Weights of a small contrastive image-text model: encoder activation elu, text encoder activation squared_relu.
Rows from block 2 of the image encoder of a small contrastive image-text model, named by matrix and row number. Rows with one number belong to one channel. Each number is 200 + 20 x the weight over its row's rms, rounded and kept within 0 to 999. All counts start at 0.
After each channel's rows are labels from the 100 images, of 14848, where the channel reaches its highest value: "peak on" is the class under the peak. Only what is clearly more common there than usual is listed. The data: patchworks of several textures.
# convs1: grouped (4 groups) 3x3 conv (encoder.blocks.2.convs.1.weight, 64x16x3x3, standardized in use), inputs within the group 0-15, a 3x3 kernel for each
# convs2: expand pointwise conv (encoder.blocks.2.convs.2.weight, 64x64x1x1, standardized in use, transposed), outputs 0-63

convs1.57,227,193,187,203,189,210,182,226,220,216,203,152,218,211,183,165,231,213,206,215,227,158,188,179,220,208,198,196,199,180,186,191,196,203,201,208,196,206,236,193,153,168,232,230,187,171,202,198,206,219,190,206,209,203,220,181,206,221,160,212,217,193,227,183,211,228,175,198,195,225,195,193,182,188,197,176,192,192,181,201,203,221,178,209,202,166,193,210,207,219,193,191,251,222,185,264,210,194,207,199,195,207,217,192,176,185,200,189,201,199,209,196,194,198,188,201,198,189,210,248,173,166,219,193,180,217,181,179,257,196,160,251,219,205,195,191,211,203,187,214,162,200,203,189
convs2.57,215,221,168,231,165,193,195,218,228,212,164,189,221,165,185,224,197,190,213,247,194,242,180,218,221,169,213,190,215,191,234,209,218,196,214,172,179,194,214,209,184,185,189,188,186,181,228,208,181,183,186,230,210,208,180,179,200,168,198,195,205,205,205,188
peak on: rays

convs1.2,194,181,191,196,199,194,164,225,241,199,160,193,185,207,188,192,252,228,232,206,166,204,189,194,181,210,248,199,180,207,214,206,206,192,179,201,214,200,200,192,170,202,202,198,214,210,180,206,208,219,179,197,192,182,198,192,195,193,209,197,164,199,236,213,205,210,217,215,173,209,207,172,206,175,206,191,197,191,175,197,222,204,204,190,187,206,187,210,264,241,175,197,194,184,198,217,184,228,198,209,193,192,198,205,196,202,195,203,174,158,172,178,202,174,215,245,194,174,195,176,200,192,224,211,233,199,179,160,221,176,210,259,181,221,252,188,174,214,213,197,215,188,216,218
convs2.2,221,215,223,221,186,237,191,163,187,254,215,217,203,196,209,215,190,195,174,201,233,179,192,198,174,167,206,188,236,177,209,218,187,193,188,183,187,192,176,228,211,179,184,210,201,221,167,199,174,188,205,219,197,181,203,203,197,214,180,203,176,166,158,193
peak on: triangles

convs1.60,219,167,187,134,244,180,176,216,206,230,201,195,197,177,208,197,198,188,198,190,191,182,210,203,187,207,205,181,185,185,210,223,184,208,195,186,197,178,201,199,168,264,198,294,244,187,178,207,189,204,209,129,256,199,193,192,206,223,203,202,184,176,198,187,211,207,196,254,173,220,206,179,195,203,201,192,211,206,187,195,201,195,209,201,195,204,186,200,190,222,205,201,188,241,233,178,216,183,204,186,203,195,183,226,209,188,203,199,206,210,187,176,194,200,219,207,226,201,198,188,221,189,207,184,194,210,200,205,183,193,202,205,176,223,189,192,202,200,193,202,206,202,194,209
convs2.60,197,156,226,211,197,228,199,210,209,174,194,174,191,177,179,190,200,206,206,218,185,205,198,184,175,257,211,216,195,210,242,214,196,193,228,224,233,217,231,205,186,193,199,211,235,207,199,206,181,192,179,216,212,239,201,200,158,192,208,207,242,191,205,199
peak on: rays

convs1.32,215,195,162,191,226,223,182,176,203,206,216,210,208,205,212,197,210,215,206,201,222,192,202,179,223,205,198,189,222,275,179,202,223,151,198,217,190,184,182,191,210,211,203,209,218,215,149,144,181,247,176,200,192,178,211,176,168,195,239,184,212,200,182,211,206,162,202,203,195,217,201,178,179,190,176,183,205,199,199,196,213,194,209,210,193,198,203,191,195,212,183,189,197,179,215,224,175,212,211,220,166,184,187,233,204,213,200,187,217,220,241,217,214,207,225,232,209,177,175,168,198,246,194,177,178,181,213,223,216,217,200,207,214,197,196,201,203,151,223,208,178,206,213,185
convs2.32,224,213,168,208,205,233,220,190,196,211,216,214,204,250,215,205,227,195,198,225,190,177,214,196,233,221,225,202,198,191,223,198,166,194,189,170,226,198,195,258,214,190,188,187,207,207,222,197,183,195,212,204,181,202,185,233,233,166,209,201,198,169,231,203
peak on: plaid

convs1.13,231,216,198,178,175,224,169,214,184,195,225,186,202,181,225,161,192,207,211,187,182,203,189,162,228,240,174,198,212,236,217,196,220,201,209,194,215,192,195,188,166,203,238,217,172,191,199,201,208,213,188,196,173,199,227,221,200,213,189,217,168,216,198,199,188,174,201,207,178,204,197,221,211,197,197,208,176,250,203,228,222,186,175,136,184,244,168,196,208,160,210,216,244,208,200,209,184,207,175,191,178,196,205,194,211,199,201,223,220,200,172,214,210,212,156,192,185,210,189,184,214,209,161,198,219,188,211,215,239,184,192,239,194,198,199,188,183,202,197,176,212,235,217,194
convs2.13,151,194,186,185,194,202,178,208,209,199,195,186,187,169,208,210,221,216,197,231,213,240,188,203,184,196,185,180,228,202,173,197,214,174,191,260,203,174,206,221,236,161,203,200,210,165,206,200,203,194,213,170,218,202,182,161,216,202,193,199,198,203,186,231
peak on: triangles

convs1.29,187,191,212,192,211,216,185,214,181,201,218,198,228,203,226,197,211,179,225,222,183,200,230,173,202,177,209,198,240,187,175,229,205,187,225,158,183,204,192,191,223,164,203,194,192,183,173,206,178,220,214,197,198,176,191,177,195,220,167,194,189,192,208,220,210,193,199,202,189,182,164,228,218,214,200,182,202,196,178,180,203,197,210,199,178,171,241,186,250,251,170,208,211,172,202,202,199,239,209,204,188,212,182,176,224,198,203,261,201,201,196,164,176,240,205,225,177,224,228,199,219,223,205,181,191,185,203,203,194,169,205,221,207,192,174,179,226,204,161,191,191,195,237,207
convs2.29,216,209,203,195,188,202,185,215,225,230,192,189,216,214,209,248,195,193,201,199,249,202,214,233,175,201,218,195,225,220,195,191,169,194,182,237,172,189,200,193,175,202,159,219,162,195,196,186,192,235,180,217,171,200,209,194,178,206,223,192,207,204,166,231
peak on: cracked

convs1.23,187,191,216,182,203,192,198,203,195,198,163,187,214,233,177,214,210,170,200,160,177,179,167,179,212,192,227,186,178,201,200,264,157,214,235,180,188,222,182,213,193,212,196,201,195,193,224,217,216,187,240,191,201,211,190,196,202,198,191,218,206,184,211,193,191,211,181,148,234,179,214,238,227,227,224,216,213,176,193,205,169,212,223,209,164,196,190,185,212,207,205,231,202,213,208,202,184,182,182,217,224,238,185,164,244,177,189,235,216,204,211,162,187,207,206,201,226,176,175,183,204,227,195,186,220,175,208,222,214,212,201,204,214,188,190,205,215,181,196,194,157,203,202,191
convs2.23,211,204,218,186,173,166,173,226,184,196,224,189,191,191,228,220,213,208,196,226,166,227,229,235,203,205,194,191,235,181,208,180,207,215,212,150,186,193,209,195,206,197,202,211,194,175,176,178,213,206,207,212,224,170,188,205,201,200,205,206,239,242,183,164
peak on: bubbly

convs1.14,184,204,198,173,182,222,205,215,238,194,195,189,216,183,181,222,188,185,173,194,197,191,244,172,199,257,165,214,188,210,220,190,184,183,184,208,153,188,230,243,196,203,206,206,157,205,216,188,216,206,184,195,192,171,196,198,186,185,199,190,188,221,217,201,199,200,180,201,193,192,211,211,208,190,171,237,203,184,198,182,222,209,219,191,171,163,183,215,244,229,221,217,198,246,190,223,215,185,211,214,204,186,198,204,204,189,176,195,202,215,187,243,215,195,214,181,197,200,211,213,208,192,171,189,192,158,195,210,203,214,163,221,195,197,226,201,189,200,175,164,191,254,230,239
convs2.14,201,218,198,168,175,204,224,223,235,232,207,214,196,197,209,220,180,206,161,229,185,219,192,194,160,214,181,177,224,217,191,198,217,206,198,192,166,181,188,204,237,213,211,210,216,182,175,170,175,210,212,254,211,215,196,179,190,193,193,199,165,198,192,217
peak on: triangles

convs1.58,179,208,189,216,191,228,216,211,183,178,213,200,188,205,234,172,189,214,191,201,212,200,175,191,210,212,188,218,220,177,242,180,211,222,211,188,144,180,183,172,191,130,230,247,213,176,216,221,167,233,223,165,200,212,218,208,200,254,193,187,218,210,192,211,163,193,232,160,183,245,212,191,221,194,194,207,198,193,184,179,208,200,192,198,222,167,195,204,197,199,199,191,211,236,174,192,225,210,174,200,169,194,227,189,223,179,185,207,195,202,204,203,206,192,233,232,192,188,182,191,201,209,195,202,203,195,183,189,163,212,206,193,212,186,231,218,208,210,175,192,216,210,204,206
convs2.58,250,221,190,171,170,236,191,190,215,202,218,216,216,170,180,227,195,191,213,192,178,174,168,212,197,193,193,204,220,171,165,219,195,191,206,192,174,209,211,202,178,206,174,209,192,230,200,202,192,228,216,207,187,226,170,219,209,204,194,215,228,148,207,183
peak on: rays

convs1.43,235,201,206,202,193,194,216,219,177,204,207,199,198,189,199,205,206,183,219,217,200,214,212,163,193,188,212,194,204,212,170,203,225,202,224,186,202,191,196,198,223,194,205,202,180,203,176,194,174,233,175,221,182,141,186,189,192,209,223,186,215,183,167,226,198,179,204,196,180,210,198,184,208,202,173,226,212,178,210,208,173,214,224,206,227,239,203,205,196,217,216,220,183,222,195,192,190,215,192,216,199,159,216,234,137,197,169,172,221,234,199,222,185,182,243,222,199,191,194,189,212,217,173,233,199,137,208,213,204,222,180,217,213,193,221,209,219,170,207,183,181,201,220,146
convs2.43,243,215,194,183,237,223,224,206,193,217,194,198,209,203,198,205,206,199,150,203,208,200,218,213,203,159,184,207,200,209,197,197,170,215,206,147,202,209,203,225,222,176,201,214,196,188,195,180,173,178,207,183,234,224,167,170,215,188,164,204,225,215,178,213
peak on: plain

convs1.63,155,188,224,162,196,198,219,221,180,183,208,215,213,206,201,196,185,172,210,212,201,234,165,221,202,187,225,184,195,225,208,170,191,218,208,189,235,218,187,227,184,198,196,164,212,186,167,208,215,186,199,218,192,183,169,215,226,198,173,177,238,257,204,224,246,196,200,213,204,181,188,220,195,199,200,203,223,208,212,225,207,183,204,215,216,175,185,217,204,190,211,206,179,176,146,158,181,205,210,172,168,205,201,206,200,212,212,199,223,175,193,237,176,218,209,180,196,194,189,223,221,173,197,214,210,209,230,212,194,181,151,162,176,206,198,208,205,212,227,190,219,214,189,204
convs2.63,182,198,187,191,233,209,218,220,182,167,230,210,193,231,212,189,187,181,172,194,181,174,175,178,213,186,211,190,175,174,183,213,221,194,170,209,162,211,196,209,207,209,222,183,195,223,219,186,225,179,226,178,196,149,186,193,247,225,189,203,209,220,205,191
peak on: honeycomb; looped

convs1.47,222,182,162,183,223,222,169,176,195,195,188,206,207,213,202,199,212,188,168,216,205,186,215,197,188,227,225,207,168,203,176,212,161,147,161,158,206,178,190,218,228,208,193,201,209,178,172,193,188,232,205,172,202,215,198,187,213,197,199,217,242,202,181,193,207,186,188,230,197,181,209,229,198,186,191,189,177,243,221,195,214,179,213,205,195,193,235,212,198,232,179,177,229,177,193,241,208,223,231,153,207,185,167,202,192,177,198,228,185,220,213,184,244,181,193,237,186,173,177,202,184,190,231,231,214,212,192,207,205,211,223,197,208,217,205,217,196,224,193,195,212,195,204,202
convs2.47,198,216,204,206,194,185,189,172,159,159,214,194,189,198,236,211,191,162,223,203,202,151,200,197,239,195,192,179,199,175,212,195,180,218,176,236,218,205,200,185,178,211,182,160,204,196,212,237,206,205,242,207,207,178,182,184,207,171,215,206,204,183,206,205
peak on: honeycomb

convs1.4,169,190,208,192,192,195,216,207,183,176,178,241,182,200,232,201,213,215,200,167,176,175,224,171,256,218,157,225,220,217,200,191,211,175,167,191,210,195,238,202,202,189,198,196,185,207,196,218,195,211,221,184,185,198,185,204,219,211,203,195,237,218,199,195,187,196,180,195,213,193,217,215,175,198,230,197,187,206,199,209,191,228,207,172,245,200,201,236,219,203,179,207,216,165,212,223,140,175,261,211,180,204,181,189,208,172,193,208,172,196,194,190,195,205,189,188,225,232,231,204,225,205,199,206,163,189,201,216,211,183,205,192,163,164,178,211,199,227,205,211,217,187,190,182
convs2.4,192,173,193,210,186,196,204,176,188,188,219,181,180,205,225,179,203,210,191,205,227,162,179,206,153,209,206,188,197,184,211,209,248,216,193,181,198,222,195,155,214,186,184,158,188,245,189,182,210,201,203,195,176,202,199,232,213,184,229,183,177,192,180,171
peak on: plaid

convs1.31,194,206,203,185,202,209,196,225,196,190,169,171,240,192,205,226,199,209,157,173,220,132,173,219,225,210,213,172,182,177,178,201,202,231,210,187,193,195,199,211,223,212,183,195,227,200,209,169,189,221,203,179,199,229,235,210,222,228,194,196,200,194,203,177,151,257,166,158,184,200,199,196,194,193,216,177,212,187,233,217,213,204,207,208,208,193,202,195,187,205,193,178,182,223,217,188,204,202,202,196,219,198,214,195,204,206,249,202,189,223,232,177,189,230,176,187,204,189,164,195,215,183,198,257,232,216,176,187,203,191,190,201,211,205,188,203,170,195,238,189,197,206,203,191
convs2.31,182,167,222,218,187,214,195,157,178,164,173,210,188,213,225,195,204,232,186,199,167,195,201,166,194,202,211,228,205,199,221,207,197,209,200,191,207,191,202,192,254,224,207,192,178,179,193,196,228,187,221,193,209,164,176,236,219,229,180,215,199,205,225,181
peak on: bubbly; looped

convs1.22,189,181,177,192,174,208,178,200,233,203,213,191,177,229,190,193,222,194,208,174,170,194,211,181,202,265,255,205,200,166,191,186,210,178,229,222,196,190,190,217,185,182,188,232,211,182,154,205,209,174,202,209,206,214,201,199,195,200,215,183,193,191,179,229,193,157,215,199,211,186,235,252,214,211,197,192,200,186,187,205,197,235,232,181,190,166,178,173,201,191,202,207,218,198,163,216,209,210,191,216,179,159,228,188,210,226,191,239,221,213,171,203,176,182,207,206,225,194,195,194,204,192,205,190,218,205,209,203,187,201,191,222,185,199,226,207,249,223,171,181,182,176,223,207
convs2.22,187,224,175,205,185,205,174,210,216,208,211,200,201,177,210,232,183,173,205,230,193,252,201,208,228,198,186,222,246,185,192,231,216,224,185,202,186,164,213,189,203,202,170,166,206,186,187,196,191,176,182,232,211,205,193,211,154,211,222,197,189,184,199,228
peak on: honeycomb

convs1.28,215,208,221,212,173,197,207,176,203,220,241,196,181,200,181,174,178,199,231,169,171,205,201,216,219,212,191,220,207,218,195,178,180,202,188,207,192,206,218,178,198,218,189,197,200,201,203,214,222,212,188,199,179,186,214,210,207,208,201,179,195,197,194,210,174,159,210,205,208,188,232,223,223,270,233,215,157,198,205,174,191,183,250,178,197,197,197,160,184,186,209,217,202,206,197,189,200,187,188,192,220,200,209,182,255,177,200,198,229,207,187,234,174,165,229,194,166,195,192,186,190,220,214,188,224,212,231,207,206,231,174,184,206,182,171,206,249,220,170,192,214,172,177,184
convs2.28,206,229,185,208,208,203,210,191,167,212,237,201,196,174,190,199,187,209,201,229,202,206,177,238,197,171,234,204,218,203,218,203,209,207,191,206,180,191,215,226,223,199,187,159,215,205,182,196,193,168,187,213,178,219,221,199,195,167,257,230,202,208,213,247
peak on: triangles